{"encoder_arch": "resnet", "questions_per_image": 4, "encoder_depths": [3, 3, 3], "fusion_encoder_layers": 6, "init": "torch_default", "max_steps": 11000}
Rows from block 4 of the image encoder, named by matrix and row number. Each number is 500 + 40 x the weight over the matrix's rms, rounded and kept within 0 to 999. All counts start at 0. Numbers have three digits each.
# fc2: squeeze-excite expand (encoder.blocks.4.se.fc2.weight, 96x12), inputs 0-11
fc2.0:530527497511467474451484561555541568
fc2.1:480565527513481505479487531538501533
fc2.2:542498445462466530503500511481484445
fc2.3:541475475503516471511515485494482448
fc2.4:548524531514496491474485539478466563
fc2.5:402498496524457552522462529488543461
fc2.6:466485566501449477477481511482498494
fc2.7:564467495534503393486470477547490517
fc2.8:522477496480489504515491518511521521
fc2.9:483502466501516405504456569519492476
fc2.10:518495502515502479532517499460542536
fc2.11:514508483488444504524507544519522515
fc2.12:476536482457471466454483510514509528
fc2.13:530545488438540446458466501486532459
fc2.14:522446585476463503480479537501429482
fc2.15:529501446534480520495511594414479458
fc2.16:451556536499466519601419512479417546
fc2.17:491476420450452465516544533515541466
fc2.18:458478446425412587510488524565492518
fc2.19:445484549492478494532477474496543535
fc2.20:521472481501555472503502450497487501
fc2.21:425544463457489486511457560407531497
fc2.22:551497488501498541467480569518495532
fc2.23:479558492521437427469523551542501476
fc2.24:522456484408451445523554549540454485
fc2.25:515426491356483431516502454482460527
fc2.26:438498508556529503520459569473499503
fc2.27:474460546468462469546479535481426463
fc2.28:520471530423487580431506556507443509
fc2.29:494434480424504495497504543529501482
fc2.30:472482553490521477532527509491461527
fc2.31:523492486494483529555502562499452491
fc2.32:498442460603491493521432597395485513
fc2.33:514488517470471559471493460472501492
fc2.34:449511519500412548475564477603517569
fc2.35:487545557532457591538524535502517551
fc2.36:432441473576500526569418540490524491
fc2.37:523494542516477459464528485466563506
fc2.38:478503536522531469478437491490502482
fc2.39:443476471546499475541478483493523480
fc2.40:500536463441516561504515452448523497
fc2.41:519469442366457547538589512496429487
fc2.42:428513479488499502492449486527536460
fc2.43:552492451538522462477530465555344479
fc2.44:418507483478446464460471577513525483
fc2.45:434518483506430564545541501477483456
fc2.46:434492514585463504530489521519460449
fc2.47:422528495507517442501447487503468517
fc2.48:462527506497500517466499482484443496
fc2.49:559505483464427520535566576506391504
fc2.50:518395452490467471473518515514451482
fc2.51:545497463525484507528518472419500481
fc2.52:500470571427482533467510507428441541
fc2.53:470441514460506586543472469461573525
fc2.54:522498461593509508482538490436555469
fc2.55:458567479522483450548452528544485436
fc2.56:491481498484534493544474483444437484
fc2.57:423497462472521502498538484492476444
fc2.58:441564476492512503484473531479504451
fc2.59:442469548428518551570451541427501531
fc2.60:574498574473480477465423510508465579
fc2.61:523561490531511562473432533460494494
fc2.62:474549576545492440487435423511543524
fc2.63:498500465437482545578484480510495493
fc2.64:558510484532542475437444541515467473
fc2.65:519535437489531581506522521459504465
fc2.66:566467518427489464555521426527461506
fc2.67:486505504467485474498522471593501519
fc2.68:384525484533501525520451517461487491
fc2.69:450429510501487594557448495454529492
fc2.70:549510508500431540451430550512488521
fc2.71:509520487485475565491495429537553448
fc2.72:463534498531505446484510466497500560
fc2.73:534507501512491465451448511565507508
fc2.74:433558517491551430485466544512542504
fc2.75:472506470505491544521541472478526473
fc2.76:403519505506499537558442529490511504
fc2.77:437611517572502532506378533478478432
fc2.78:427536560497515459455436513510548517
fc2.79:539493513466519468542514412493481504
fc2.80:441420549516455501500470484473473539
fc2.81:459502506525522459446440481531567528
fc2.82:439542530474479497548474536489419478
fc2.83:490494488526451547487517512542538506
fc2.84:492547474430484511583487410436526460
fc2.85:576485476431495561522528505510450458
fc2.86:527489454498451551510594461443462511
fc2.87:523450502515503470480521501436519471
fc2.88:501461504437439451476569477505512543
fc2.89:417568508497489475479460523383607494
fc2.90:549469461516435496425525586484424442
fc2.91:543534499483499459491494446510541513
fc2.92:507392415480469497528557507484464490
fc2.93:517437492454465573476512549505459512
fc2.94:467477477505499485519459503492548499
fc2.95:500503458506471550493551557513474439